config = dict(
    model='sound classifier',
    dataset='synthesised sound scenes: up to three everyday sounds over a background',
    train_examples=26041,
    gain_aug_db=10,
    time_shift_ms=50,
    n_mels=80,
    hop_length=160,
    input='log_mel',
    spec_augment=False,
    win_length=400,
    targets=['background', 'number of sounds'],
    num_classes=[15, 3],
    arch='jasper',
    norm='batchnorm',
    activation='relu',
    depths=[3, 4, 7, 3],
    kernel_size=5,
    stem='single',
    widths=[96, 96, 96, 96],
    label_smoothing=0.2,
    loss='cross_entropy',
    head_dropout=0.1,
    init='trunc_normal_002',
    residual_init='zero_last',
    optimizer='muon',
    muon_scale='spectral',
    lr=0.037,
    momentum=0.95,
    nesterov=True,
    orthogonalizer='newton_schulz_5',
    adamw_lr_other_params=0.0013,
    grad_clip=3.0,
    steps=19200,
    batch_size=64,
    epochs=47.2,
    lr_schedule='cosine',
    final_lr_fraction=0.01,
    warmup_steps=570,
    weight_decay=0.003,
    adamw_weight_decay_other_params=0.05,
)
Rows from block 5 of a small sound classifier, named by matrix and row number. Rows with one number belong to one channel. Each number is 128 + 32 x the weight over its row's rms, rounded and kept within 0 to 255. All counts start at 0. Numbers have three digits each.
After each channel's rows are labels from the 100 clips, of 14976, where the channel reaches its highest value: "peak on" is the class under the peak. Only what is clearly more common there than usual is listed. The data: synthesised sound scenes: up to three everyday sounds over a background.
# convs0: first width-5 conv (model.blocks.5.convs.0.weight, 96x96x5, each kernel summed), inputs 0-95
# convs1: second width-5 conv (model.blocks.5.convs.1.weight, 96x96x5, transposed, each kernel summed), outputs 0-95

convs0.10:177128162147124171142109093095172134105123082123102150109189113131149197124113096103111120166138059141165075058123105077156130137165131117158103113125065091089150117137119141116110135127114130148155137085098103129140141127144100141253087151109097074098148143079082129177131168114090117098
convs1.10:129056107130129161155182175115140076146140164101152191120092143119076108167149130168111162120091137085133166144159163117086135165138078129138165153153034151107132105149125099119098129160119186132096074091142163090054152127115114088043119134116131072108192124120123150138124116116137107116
peak on: water drop

convs0.12:053131130136104183167169185131091127124139143121109090106082127156148152121081156154083127145128086128092119108092166094065141113131151129145109184108120192115164133100112128118110144096066140091140079145199092204099089152089117147123115142123079172149182110153143123130063104095082101146
convs1.12:175188055147105114080083146101086140184164137121141101146077167165124110130120053151177040140107196105116117172137102126113108047116131124147129164153112156109134148100117112127101137092160124081110157089101112168124115134130085151107165096107171147118126142111136153156046121149127103147
peak on: coughing

convs0.94:114120111105097099099111176186107099098157098113129134150106112135104108059094086089135123058121140136127147125167126047121130073067161116113142107080132127108095126136135114118150138124151176130131131109130171172107067129077124126111051078141123164177158092198070137123168170058135120133
convs1.94:136137059085127118101121149137070101146147158100071108094110172134100147172119142170106149167115105106115143151109144137102084107075117145164070102153113165127133114137054104124177133113104106131070142161178053121117132156161135145137193121126136157062171107177105199126178104134119065124
peak on: siren; meowing

convs0.6:142081118105140121097111102120125118148102209128172126098159107150169138081115098123139102162173125104090138126175149177118091119182148126118084141103058180089144164190091179108091127128110177192103144119138119122134129133105141079131149146177157202047119091118105166154139120088154122077
convs1.6:123157137137051131160130097099084071082120090143104093119143147116121117118138086137119161130156124162076128154129121083167194101138129144133104124097122142119053137064153171113093077152144171122090183121132102167144114131141102120119093138140145189060092131092248100148136131102140100143
peak on: doorbell

convs0.56:095130051114180109152168127113125117125081091113110139075113189154122134120135114107140133128150115141062179060092120104121112142144118157129183104092121130142079153151171177129119118116134123123126099151141138127130051116023145094161135090121112106198129174149096182176137090118161188128
convs1.56:090166144164079160133087143109124153157052109109123099154159126132094118104126079148115143154127174125104087096142106118139140085126097113167175099095103099153118123167068119124157123138109197135136124083121107101120180167081110160138157114166117142215125105056114156062121101144100038103
peak on: doorbell

convs0.57:131137137084139113085124099154151124105132129169178130165120135195120130186108174075151067113134101114166107114107096095170078128197162142160151169047124139132139172149129115178130167153099136159103148140150181120176161110155069146132191176131151132185118120076119106124124142076176122163
convs1.57:139154097117119149178136110150152124106196107137138132164077150106113121165115106133111193101171122139056109097130152092123080149134151029167155121175108138113145077076123113114103098216115110133134132114135095163066195139114082144107102091120095114120085111060130112088085126129122154108
peak on: doorbell

convs0.76:096113195165170114084137124143118132078114111120123130131098168132090133129128146149136082162140152186115083062112118071157177091125188126107080101131128084117145106142159156108107117092128204149083171163161130125074130165074080116147121055091119112121132127148134072124162185174096106158
convs1.76:104147105114114148111084147224104073117159091080131122100126137208089088111167143063141139152117067139148164148168153118079136196160084107097115084132111140097155108130126077150156168094143155077105136121170149113099156120175170142149136119170181119139155131163095128167173117085137142134
peak on: speech

convs0.29:172136112084144165137166062157126080110154076078103131144123097138146134092135139129068067097129145177126122147202147094135118075148136136156102194118096137142096136128032176125105108166072115100163146097132119178171151117129075117181150114149154128159144135152105113065136114086117162108
convs1.29:113130161092087198091106111107108122125203220151128152138155119103129126153128142122152150121108116162138141080118167127193146142161106140140098183120125166152129179085062100149166140189150141147123069136139119107120088087112083186120116158118158114128089094192075068121091143096120098131
peak on: laser zap

convs0.32:131168138149137079111142135121108157171120137088151173195150124130191135157114125116162097135139192122112110108099174063167192138116126124139131158120126094169112114112150133131056177163086150131111118146195105109182070124179101133137178159103107074144079128081132106142131121119227138122
convs1.32:103145135141055073155148103131073107132160117181173140096166184158163168096153190120102159108102115162123178117191198135133152103100172129076133176139143174147174119195079193121163186131120131119142134129106165157131163156143150111120145140149125101123143166105132151161097117087084099115
peak on: bird chirping

convs0.75:113145135152092152118040078153121126129142102130080175174174111113103117104073119101108070138123166160130158118056132179143134105081163149113123149127128103139118153129103123105060099123142142129136148156137135101092119122094097125188111178159143091205141147115179163085109086130163221162
convs1.75:149059149134137108131171147188158108093203139131088180159099131138096097221117111141117149151130118125109114079117119125095134138133116094195117166133136154126128086113171084133101108218135102138186081125100108127089170123137102104158166188090115141139143161135131087124201158130168126158
peak on: doorbell

convs0.89:167138160081143102101098095168124134086149189144192174157130097178109132118087143118121066136102117137142131133069127100098096098186146186161104133117075190057145103211121143123128152104125101142087122096137074119120150159143095162090091146167155115139166094118090174133112180122128110094
convs1.89:081116114155090086131139056167125087125128029133146142074166116143081148141153180103137173169097089156117128132130124122092130150164117152148190101092185138119166143156163086118095165104155094133134124117166151131105108183136173094139131129166101129156079111100110079166100075071122081096
peak on: water drop; laser zap

convs0.95:125121163077111171138117125116089110094150106098166175097138128145077129093097121105193133124145140156141112087127085086093113057092108110094140099140101122156147115166126112137127088078100140045142167145108152074112143079130042172196173152115071156079102132087126119092106136077112129117
convs1.95:119078133141099145103136139055101122213157138137163155078096156095119171152121155140099158108110185093131135114149177185128147187139082093118136108157102144155135145085133113077107111077134239103137107142193140096126170107130155120048129155131107138103161121126124119133113073134103151147
peak on: door slam

convs0.38:127121049158093119140107127115096109155126118101158085132069093056102105126172120124160116068097056148106220150193097143086153107132072145136141081143114190131130118107119168080139118132129118095126104138128120163086093081135096136123100082060115141115139092178140116129075137139113111095
convs1.38:118159099173092114112140175138111166134119217163166115097110104196128232171087148100035151098176170125119156099156168124151088181073131095127086146174119126131201116129152120112197138124105121167108114151127105125111143124155112123152103155152115171119137160125144126129117120157114119130
peak on: water drop

convs0.14:149159101146111073108091133092170115117173154109076092158098103077133126112109107051098140106179192119114140150150131093111160117142094105147084066097123181110084101088129075111073097140073094154167136109081128072125139148153169146104088111093109089118125124068098128120187155137134177112
convs1.14:145137160140138169141117090150160131114163170181160181093117106149098136114131130127145104136174099135122093063113094128075110097111163190158174083115160104099097175113107066048113068143132074139116104143091111172132121172077097116112138081186123081124100161133116161129099071129172169124
peak on: laser zap

convs0.58:119208161162160135110136153145154106108109122167122129151155130097129094059111112171165117157154085138067139193126127120193134101125094107136163128164150129069120141088135120114165108101172133186099136141138165132105173221083089156147065096128112169106127189187109133138100169123158139132
convs1.58:147002135185155133110107105138098151151129086148115149166094164156166186146144139088139102082129149091151149134130135150054127112150104141137130164140158123131123122156137118166148153147102138072109064076112101138165182163133075152162103149173153168164117167149131191105188100146144145119
peak on: thunder

convs0.91:126111132043108052166122091164174058120117127102140142107179130150144124162094147177145109138133141138099132139125208124120145065108097130071195166083136171071139110089124098132095118120123141154150101133125161126098130131114218143082140149110154139164114112149140181166165093127161119170
convs1.91:067144133166111130136143126131112073122119089105203157158057115106137111140158120084106158099092094172098102169080181111131079134162099121138119105135124066103155099198114162111163130129117164123094047138147111123106117160238163101148089119146088150085115128107141099143145108104100123133
peak on: knocking; water drop

convs0.21:108148113124098141146146165143129175093165122118193146122084159206129102145137138115064141117123179150127122037118123107098135126131147108097126166113168122152100176145132089122095129125124158140088154087127083111168104161045054117119183107162146132173138151097093154200161120188118164136
convs1.21:115146044143159135115167160195161151155177117176145166123109094145082125141079164083092117114120077099144136173143138133131118155147128139101112161135143181153166138165029154115182083168115122129170086081134123121118125153149102116133112144142082205112147150102163123092110107181087109082
peak on: water drop

convs0.85:108155102090151152099111093140132106090170149120132138184117124197143123070117132106163115139166178162116055112196163113067142105180059133094152106132057135157144122126104108111134139174105101100131151158109139106163128071192124125169171121097154124118115110140106112064171136089125174072
convs1.85:153093144099138188179152090158120109160130144132092116111090117080102103135097179185082139131089095109135147096068137163178110118138095141141094121153065193148145142122132113150111141104146148062199111132157131114086185108105084126084125115142138068088199129151132132149141155117044139100
peak on: meowing

convs0.31:090136078150133073117134070096150117107124101146139115158109098076142081102136128150083142102143104193051129120119111133124156132117153131067105126150097109200097107130089117093136102116126081112100142127099136068144152127103170125055131180158150081101159103045140124175081127201153143110
convs1.31:130144208112145168174121125149086114124135061213161119126083083081113136129134103120141139114146154176163124093110120137088137088099124157144197151160158149153120121158100163180128102136115142152136115137094151043091072168076171126079096099130115125130100093151144143119157037124142125116
peak on: laser zap; speech

convs0.35:147149110113111162114091075167129067134162104137151141022114127145162100089148148158088072125122146153133115067053071100155129150108099115148086099146165114195106158159133104109082122073077117109114101131183128104142172138087130090151117110138089071105120133102125107177144146135096134084
convs1.35:165110095151085137146159096080168092157085113095121160151096076102162209161129150118180150075097077183161097081134072102125175190141098086104110138131159152145138141096123134082144118129138144062102148156215145095162112096166101110137116141110142111153136095100128156101163112149107086143
peak on: water drop

convs0.20:173078111116105138121135130101168109114041148112144144151140123081139151133140093186156155128104098099127114111164175095148134100092204103123150140057166136036091078145098134117114102140111126151145134159113094153099186150144086173131117116112134132177222101121062124129121104154142123090
convs1.20:082052089111211108118149095089149138186135128155132124175127163210184115135132103121110123177120087091129161142079156127108145141088085111108143149121108089139190075175139105087185095139095120082163136134112162117092094118161100116145167161110128153079170158119136087110152111140108095090
peak on: bird chirping

convs0.53:135127094124145100103086050172153160110132091093154161105149152151114096177152057123068089152124119096137147077132160119100116174193149195117135126066167106124123077148171141171176141129095120123125080085143134126172112146100135127103110140120142142192126099085162153072079095134163086101
convs1.53:154128198139071144141107086147151101122171103143092124150134160143111103179160120115112190113162086158147137187096157130150139134171188111066120174087122145025108128147063151143116063165146098111120153133116150122084129157139155101115089206109118134078152141118134133140112168154161089115
peak on: laser zap

convs0.40:090159112093097134124092083158048123163170076166093075131097150150129159124165135119151107131121127104040145110131184105104095096144107096133118125168144117076130114133157126160104128084121139082082089085117106135179115195071125131142107092167155089087038100170130142127152143126121088145
convs1.40:141100114131105128112143129115073107120157087172122102128168120126138094190146106100123124082113077155152158138098206195169144155139153081172099144117143129105156103103122175164123064109137116146209092157088085081146119185078099089126178132067150153137181128123073115096123113136097101153
peak on: coughing

convs0.92:095140119127097129109111000140166186110160147143125122116134077181144127139127156127121002125131143130104112154146126054157101113132108125131117110113142125119071110143131110123119136138080131145121112138116113127137159100086132153106093120124178140153090146073104126136126111137090111058
convs1.92:199129147146130150080075018152146098123136163148108144140094121149167154167180154138163234142151151155107112118128144121123122121088113156107153085128189141097156165146137109133135133183140132142149131124115151120104141098107148107139186098106093174179136105064147086147075146137142186128
peak on: laser zap

convs0.9:149103104137129105098111114127102136151142130124143147212162105053061154162165132135127128124106117106099151125167110124133129136071056115106075087103052125151130111175154163142131108136096168117074089119084097109096089157128109101206094124086205093079090151171136096113111110134103118111
convs1.9:110086064167179118201212189089090136104101205095141126110085144147141148126061119151074129107088161122167125171112116161172092126098107180136137158105105092141189133119103161111181141094115091140130117151100121187110098136166126091135149107142154134128145150164135113144077138152114164136
peak on: door slam

convs0.47:101106117079074125134113150151126119099077159126151162128194175122145114209135144082157061121133116103126175084134161091107112127142094099108114130166104101223120110159152126134113101125132120158126155147137133141101109145103138169096115160169128161144125113131167213119160086072148028107
convs1.47:103132163113131129187115083094136097146133185098215148160125121107143121136173036093102118120084152145090115174108191186110148102112126105144124144173142136135151160157127152092147116109126191109123108141186127115123130139148134061175072132128129155072082179127107166141065138098105159097
peak on: doorbell

convs0.51:112135163154086113155138126121158028165152154094115128095125164072116110157096097156173118143104107067061094124136138066105123152135078152138115103107137164103119125099127126122130130122121089100147116135177084167147043172155183118135168146109104156104099097090117187157126051174138100114
convs1.51:183160130140071136124136112162152092150131109118194095178152139128129046094186122057196126097143090159183158157140134152097140158122072145161114129145164131123150106130151120115132143114136067141116112120152127087154126148085113128219150126115133131156126158112119087177123135082208094076
peak on: beeping

convs0.43:086122164107143055121105151128096155156123153087132159195090113085110148191167092118104173121150076098131069102125151147109102135133070116086154118128141152110126132140107158119051102073154136127104136056134141103049082102101127099106142092135153144138120098115081116131199125084101114074
convs1.43:152069056136129148156125159136102158113145058142081157114168095148118118111065110108095167077161080091131156145158116121125131159155100107167096174137159092154123148075128075157099110124152122113176118115111112091177088175165201091146148141110162161078113094125153117092133088075168095091
peak on: barking

convs0.62:158114190116120156129095156141090144107159145149142162116127112164170094153134114081116124145144194129221069155142127097108090135144112156079129132079153106086152126155100093139150150101101124113143116081081076106176198154207118147068109106110181178125171081120115147089130125110111172132
convs1.62:056215121106167182090075142072114138110105150192148149094165093099131100153143131139089091086138118102080123066164120138117168070135111124112131092130107134104136120112115114143111107156129146153103176097102149139116134071054122152131188118151059127139150098105132146100095153159135144053
peak on: fly buzzing

convs0.26:133108067144141095093196176142075094129201095106148112051128089120097093115138099179142144110165116183091104168103181116128112158140094189122164142092107152194112153092104126110108124122126106108131095156085150097110136137089188104095163146075085151109116138120108124127098072118151172093
convs1.26:182117157175130106179166123137125103107191154183122097115103131154132115116125072105187142129103123110136122164117175125065031127158153176170118150155155094146094097093093160101120131152086090142108109136130112106097113136101130223165129120151172152130158102103180170081094132138100092086
peak on: knocking

convs0.18:121092209152193098117116151105159088116136135153110065067120135161089096120158128088106186101106076075109133108146136153150149140122162105163158133103165095148107123153118180111169114121151152118158094147116172077114112107114048118151127229154106162140180105130154131137066155116102111139
convs1.18:126197116114089151137074155154153125198157095138129171142153072170170128137134160057144161199117116125191166167128153124103083162143090159157104187083165088165115145169081088105172151160131095150087106128136164123087198125150091131117100114135111130112155144123114081099114103118096125107
peak on: beeping

convs0.79:171198116091147174133116146081133107074156109127088140101149103089089111128153092167053106130114160137155145108094132154155074098138174200154103084142131144092151118116088123110116138173143143148143115112197142184119099140126107148190168168104102119140181063105097127064110168115099170120
convs1.79:156062173106065097099157060151164158159129130121136144148107135104175141081175145168103122168104160136132239068108140109138116149143122141145177067075128160166105136136110123131121165120128137090150166095090156043103121135184134148144160103125153128123104108170133103132142102076145140098
peak on: laser zap

convs0.25:155115118119156143176089170125135205184122133114134145142072160077112125171085156115093122147139064079179163107181136147106114094142213105159153143130139169105091135128113096144167096121086142161158123101106115183100130092165165094133096142126083138077152108132090130135110110204075123165
convs1.25:155063161200145193132090106165132160144163198162116128063168186124139110134083126124111079184111124125172045142173151071154132110131132145129160130193118127116131110159144108124109128150118140099096158141150154142116116073093175074165156102096105084104158133110141147091138108150123170163
peak on: glass breaking

convs0.67:102121124126116131189126156095126125127107037167091146145118118071162138183156082091123158114194094129092127155151120130120094110104115137114106153117098107136120188149120112117122146165101113129129091106187125099119106168143092130204038167125064135175164160117130053083072130124154112143
convs1.67:155085160122121159080177113132161154109166129108132211081090127137119178186127158120136137088134129136160173146152105119153122145159121114124137198104159183116123072144113120160159137161136085103089120103147113106086154166120083186101107118060187179169127098108131131106185059144131184134
peak on: ball bouncing

convs0.70:147090094096148172069140132076159083116125187140139095125156115126075175058104123156156166120184124100074173157117170118119129102093113157147084173113084154114113180201137140124117124144140175144132101211154118114140152120096148111139115174176144134140146112083069125081109164078135155146
convs1.70:115121103122046139144096138116163122150174116152115132137169149157098110144149113118120137199131113153115121128115136123154117123149097147096122144123149143150000113117125152077127087147121093145120160167131076138096144131165090130104086105130134146117155185088255105119137123164128109128
peak on: doorbell